From a checkpoint of a small image classifier: activation relu.
Rows from block 15 of a small image classifier, named by matrix and row number. Rows with one number belong to one channel. Each number is 128 + 24 x the weight over its row's rms, rounded and kept within 0 to 255. All counts start at 0. Numbers have three digits each.
After each channel's rows are labels from the 100 images, of 14976, where the channel reaches its highest value: "top examples" is what is common among them. Only what is clearly more common there than usual is listed. The data: rendered solids tumbling over patterned floors.
# convs0: first 3x3 conv (model.blocks.15.convs.0.weight, 208x208x3x3, each kernel summed), inputs 0-69
# convs1: second 3x3 conv (model.blocks.15.convs.1.weight, 208x208x3x3, transposed, each kernel summed), outputs 0-69

convs0.83:144131144086089147115100109132122120099145161157106116173112069135145107079123088131150085108173128096130166141110120092129135133114138150162131154140168131163127116110111130140165097093186117114079111098126093
convs1.83:144137128123129122128155109105145118151122096163115107202128122099185127116117117133132155143165153110093123144123144121106113151159151153149137167180125107103102151114168116146151131126105112113089118172106111
top examples: dodecahedron; hexagonal prism; largest object: dodecahedron; largest object: hexagonal prism

convs0.122:114115149151119126089114117131130147140104144123108110125105184102148162145125149156130145100143126118112114098133129128125104112143137154162112134136138108132137103162159129125119112131156131120080144090113152
convs1.122:102157125122121139120141126128169163134114142131126127137135144113113156117130144127136158100108122146142140144112128118160144157120095113138128122120153168141192177152113123114135136159151146117099102133183143
top examples: cog; wedge; largest object: cog; largest object: wedge

convs0.61:117121123135134138146134128123112105114106129111139096149101155175138151118156127131123121080169156107115137125141133095162156085082127110123090150094127135085128114136126150098138154082079123106078122142110154
convs1.61:113142147088090136127116173141156109137128105101145078130106158158146141132127165106130102144108170129106155164124111146109118071114122150113117127118114098081120110136116146145123128170128125132123154154153175
top examples: bumpy ball; largest object: bumpy ball

convs0.55:130117133140136151140072116139121132142146122097128140209121151117116126168151152149118120139116130111124118140118112125134132127131115091176153107113124120147147129107132122137107183135143145123123134093103166
convs1.55:107082176129119134154142138142127119135076148137086173135117146108106143152106136131118116166120139111134111118156142136144084118140136125110141135156108084125143105130135126117114116142178156094142161128136120
top examples: star block; largest object: star block; disc; largest object: disc

convs0.194:167123116089130144147112099144118150146126151146122116115106156113197157137133141121116130163130107146088130119117143155135205103125086128129115141167124115127134112123125130155091160137124127116150129102123143
convs1.194:154117112132156115164157152159185154130113106125091131135139132114182137111123105116118115128110134079116123147097212111093102132095106129140116134171157139108102095125111103149087125136092149125115121106133148
top examples: count: two

convs0.127:181170060127087131127135138135144119122165145159140100160141028133146136100122118127144124127171160109160113143117084132129143155151135142118143110129134114147113129106152099095119117143099112122109080114124095
convs1.127:138122080155131104132135089113108149126137144134108111162114069119135146110093138154127153126128083107116169100087144158123114157137143112101142121133085111146104141125169134127125107151071138148121098110098104
top examples: star block; largest object: star block

convs0.149:147134118132114117126096121137105117123110157163116049088114149130102142138146172144140126126123026137104149123140136137132095106122105118103134139111154142158129115091146146115115125108030120090089131149062140
convs1.149:157139093124101081141132169194129142097149166105117054121122153128133140125146159156154103117100098132126063163142126129131163102118137167120169135142157121129107153136100134132117130113074130110138131132150091
top examples: cog; largest object: cog

convs0.73:113113133136094143129128110121102106134146132134099093135112116106146180127138153189087151098122034145118129136117129135116126105148146119141112156107134109155115134134140140125155128136119140115123117148126121
convs1.73:121132134136127127139105151179130122121157122147155121095127170128110151107136114170153147125135082129097168103135143099129139149156105125129121124094111146128122132083114121137137154146130132087141133159115114
top examples: torus; largest object: torus; twisted bar; largest object: twisted bar

convs0.105:127095140155129175101082110101125120094085156131148168091126102126110164115124141108210110150095111101147129128142143140145126144094128109158125167117162131143133128120100139130132105146089173106103097138135147
convs1.105:123126119112093146113160118133104128139083142106116148135141148115147142168105142111095126144120123120115169099101134176109148117118160142140079107108108151142115153109097150123187124116149089169121146136123154
top examples: dodecahedron; largest object: dodecahedron; count: four

convs0.10:153106112109116164152120147152091110109109131126112128145104124115119133091127131117181133118111123163096154154158122107096111112102111132087121132140177117069139108103101061165117057108145130104107175137110140
convs1.10:156150140103122176152169123134104129139137107122142147115075130096123107121126152108103122103134105143200111156132118097141126127137140152147122161127152143141116148140129107117146112126122113180131122175126184
top examples: count: four; octahedron

convs0.204:148141175142130151125121111087118126106134159112113125090143140139132128139117151181132106106086124104144111134109125112126118086148147148122101130117113110173088118111124138154143101104120138116132113098087137
convs1.204:104190164138118133133095105140147136123159144145105143092156148131127117123118073098127143131151125118141178132101093115109120108147116086151081141139129165151199104133133165159123166158126129155143079129123118
top examples: bumpy ball; largest object: bumpy ball

convs0.146:103119147125155110131122076164097133098117132159137099085126140116127138117120124154136136083149133101119147140087159114137144122120197109153136143094102129168151083117178097116141169115167109085111113144086121
convs1.146:119106154173145123070147132081150134183145121141101090129102118106138079127127146167115132161119154124158104136148106118131115076133097105135141183126192115133083150105110146149106142138146173142154154136125118
top examples: torus; largest object: torus; spring; largest object: spring

convs0.28:137114098141092139119115132161082136052146131131127125174106112146106101085108134159128091119119090066126123143112107141123062112112128131131125165134119122136098142125116103126124070133160115143155120101141101
convs1.28:124151121176116095148127130115114161094135151177161139139088143143145133140117094147156087119137123136148122140137141088143156159118171169144099148139131129155142147125158132121135098153147166149151110091121147
top examples: cog

convs0.26:136117144079109168159183166107112064101151130103133145134152104137104109094106061109148137108171118080133126160106099111171158133115147116096136157119110174196114127131150135121164108147135135113104139134127091
convs1.26:091114153139112130126138142131106125116100105146115125157134100077102075120086113108167080118065128166162143163107114108148116079121134105105101167081112108149113151120076101125157095119136111100138139091127123
top examples: count: four; dodecahedron; egg; bumpy ball

convs0.107:102103102144153122129125098138116097122093128151127112141111118125122112117132122180123108128129103131095129132091142152129104116114142118122140189129115099105123125114145116065153138139148140106126109143090138
convs1.107:159131128112111107131136135136138109092098165140159088155127171087129103088099130075140150135118119136116072120147116118104163132150097166088092161162118127177117147130140110124157102095151120126119149076133122
top examples: star block; largest object: star block; cube frame; largest object: cube frame

convs0.8:117160133129078140097096163138144097085095109094099091131106110121157120124128131102093135133148124142129117181133117138129105176173148109145127115140144142098153155157160103131090066135135112118116104163191114
convs1.8:141113165112146098144195112094114105156136118104140124126140123150129133154133145113141152086112132132117105118143145159102119128189123150130121125116143153151115075126169144171126129182159119148104132157108134
top examples: light from behind the scene; torus; sphere

convs0.150:121100144137123112121117149117119142091121124187122106132119220130116150087102166145109139139140099118145168124101133109155110114133129069113118133124133121091147122133166118113091124114162132123108094144158206
convs1.150:065129177138139139123137138145103128132086149132118133115112126117090104083133127152146119144094107161184085143110136125139112136109118118130125114166124090145134134121136121142170090137145140104131141109141157
top examples: star block; largest object: star block

convs0.205:185151109096121106140115125122091146119115102161121131134110067159141137125161131145079110135171088120114123107106134096099124087125136173136101143139132119141123105097169129125120125108174100085107144147129109
convs1.205:140112118174156180134125111139162172124111101138122073173150097138112130100210134168116127131165118102148150117108129132130145138135147111162137164148159133134100146115135144137111078118105148145108119104138119
top examples: cog; largest object: cog; count: four

convs0.109:142115125129117138115166122130108105131125175134126111148095175136093100138105160116115139112105110115139132105133117119138132149123105083089132136161127139160093103100201145082162124160080105097110127112128163
convs1.109:165078100140115140102117109150138175130108143103116096173186156159106162151142132122119142163137123111130138093128179125132125135154156086090140120115114126159102156096189152137116108116099133137157152131153113
top examples: star block; largest object: star block

convs0.76:177132109130129153107108086092122120113136117116133108148119103133143134119125109130116117109084114092088156145136157091109134163142105154154121138143123154110142143121131054145064132124109145145115126083120135
convs1.76:152154137104127117137134121130147178127174148139157136143174119141129105128141120118121144149109120123118174127137193127107150080136145078155146059128128149138156124115121132173120143122159134100183118174122127
top examples: torus; largest object: torus; count: four; chain link

convs0.174:126143106154131090116163111165124138099124127125166165142079089103142117099130111111141075142161150112135126134152134117165116126164155101128102131094128095101133133135116134136164138112137115137132193154112124
convs1.174:105087111089158115151112174076103064116113100115160048110163149157061109142108111123131177117084116132119152153117142120146102085138129136120108140092074144163121154105129142120132119132141133155075108155153164
top examples: count: four

convs0.75:088125159118142159123100121123107136113087113153109129104099161155112168129201134119112155139124106140088151147121129096155145119125124113141170218146112157137119138109142119095109130124054122117089121180118110
convs1.75:091112138096081114114134134163170128113077131097134103132130123146159114122170167113128086098097143141161124133138150128152154092121131154128099175136163112124129150117125153152141091098145175135127127161133124
top examples: cog; largest object: cog

convs0.70:132127162136112130125178116111105143158086087082124099129103135147137131144141119120192162073159111137126127123102127130112109136131150131132154120106125148114081107095106087154108138143113116109134114120144161
convs1.70:133143139093138127091189140107157136127124123129109136131090142114217141126147117117162139113112116165120141089123106104153112129131088134150116119128140133170189127083133090166085119190121149128130119135126147
top examples: light from behind the scene

convs0.129:110166118116164125136126100145133129110119130093156101108157113140123142114139103100109123116106097137156155094094148128112112101157151158114137154133119141179106130134096102117091105114103137185128102101126119
convs1.129:116136130115135093136139117137125141109115129142197143130142104090107123154139082079146109121067113112075151101129137116155079109157174115110129163112100115147100105132171121141113110143113136167121126091141131
top examples: count: two; bumpy ball

convs0.207:149151126151107145107106183134148129124125151122119156116089084168110112131142115110122163168111113104149133111145141077153134141131146127111138120111141086090157153110158123126144145170133087192130096142106157
convs1.207:121112106119148152098124136092060138131161128112117098176127119140123126117138087083099102087154145070159137135089065090107075147134095119130102125117137144120115100121126096143135107120132103131097141195159150
top examples: count: four; dodecahedron; bumpy ball; star block

convs0.77:117115145149161134138132109114130089069085105153144121124099127120152130126103113110137158118115105106108150146113100095142130147093168096102137110091123125126136123155169074114103090098102123107157128168102155
convs1.77:123107170114089131130140093160094137117089167154117136082106151132146120159106161132123144166134132142126175121120115121115119124105124062152085084106144147094145113151091118152133139163115091151149103156162136
top examples: torus; largest object: torus

convs0.53:147109155139130151109116120119130124157160118164107115067134139185116141128150131090151129118146119117151147099126132129138129123141107103102136130137127126153133105124133140087122149128045107068137101183125131
convs1.53:130136144114121117126124158192111166106158148159130123087158133151146070168124127104145159171168104091120141178143125124126146111118130107129158140145116159105127104126095114145127153144129147139156131153142115
top examples: bumpy ball; torus; largest object: bumpy ball; largest object: torus

convs0.42:160132117130113111118092086136115115145126146146147145149084165134140133136148139150150137100151102117077179076119132085148080104117132107149097147139132133138138094134187107157165110100089126087095149123129115
convs1.42:124125153122122081108172146131180154113139170126148174128160142120159170150186117129201128098156155148153163162138118107148153084112193111165149132119130117145135132165151167173149140121112133103122142131124120
top examples: cog; largest object: cog; count: four

convs0.169:099115127143110142106092092093123121126087100129115145108117130163098128139112134118155107116132131098103073113177102138120132133129163089144097134115115163150138129101101129127116137089104143077119183090103147
convs1.169:085145134117125126102161171128145107122117132121117150064127136130158091115146104106126129128116148119181103114133135091122138117103122103128120131138131078122128113127131129125148132122111138100132094105100142
top examples: bumpy ball; largest object: bumpy ball; count: four

convs0.98:079125162106126080143148101086118135099141108154129134105155121123139137084140140092149105085111111125162081117139119120093129158125095103120139084102126117146094114122107121137131166121113120104113133183115111
convs1.98:153137126093133152124121115151148094142101116101097099145139141177110163158118159132131141143115142087127152098123119130104093124111137146172094116090095129159122146147124143158159098150103107146134139148154100
top examples: torus; largest object: torus

convs0.199:116161117144153162130140124126097099075101157138116162130132101140115136136117105133133110117146135069111165127110119094125131087120142094162153161114158132180153121104111119171111118108115119118127171122092130
convs1.199:138136107155149119129104208142146135109168156107159124139123118143150163126089151120150153116088112138086167106183143162145125137111115184086124131134131135111126153086135132116126129149126100120123124130100119
top examples: count: four; dome; bowl; largest object: dome

convs0.85:113152114129161133110099134072111088153079100103132126121165140124077123106133108108086111114153123116132136152138093094150161135132095088107141125125116096119137136119106131117150118110120111173138185116169092
convs1.85:162107112142141158079139165144073124146129143131077175129099141143115148114097139123106143151108136147154095172111099155120091104108104127160144118120154135089174125125122137123153121128114176037131114179133133
top examples: count: four; yellow object; blue object; cube

convs0.133:091059138149120118153128130139105078141088116119162108126141128156124146137156142115122111103159165164190149129128109138136115150110114124168125115164160145188140125108124143148114116099130130111069120135129111
convs1.133:096107125104156115124093140145169123112120166125114157151112139139104145112101094108132106126142159120096120158107108139140129146148106166116127124140101109123112142110134122113121140125148085120095155153139095
top examples: bumpy ball; largest object: bumpy ball

convs0.182:183124137160133123118124113145127132136148116149131131132126107126115158153093121182152133130113120094130109126121110136152124111132143093131151137119114158118108127127130078088138104144119138101127155168109139
convs1.182:190118149088105175137144133111121106106152133190157128190123152171137164149096170121118131175099172128112192127102145118127121127122145089161095113121130136141161116166152109118125135080126097154124140157155145
top examples: count: four; octahedron; largest object: octahedron; pyramid

convs0.17:095176114134103176121107105101142071110125128123113108093115158161128121129149105099133106114128118157102167155149144120137111137138120126156129153109114152127141124144112123139140203130137115101104157136100095
convs1.17:150129128178129141115120098127161167115122120089124092163138154172097117092195142096096136089089146113145132155139141164122176137106144130107094131134175120133117112128100162136122078132125138133110128122141140
top examples: cog; largest object: cog; count: four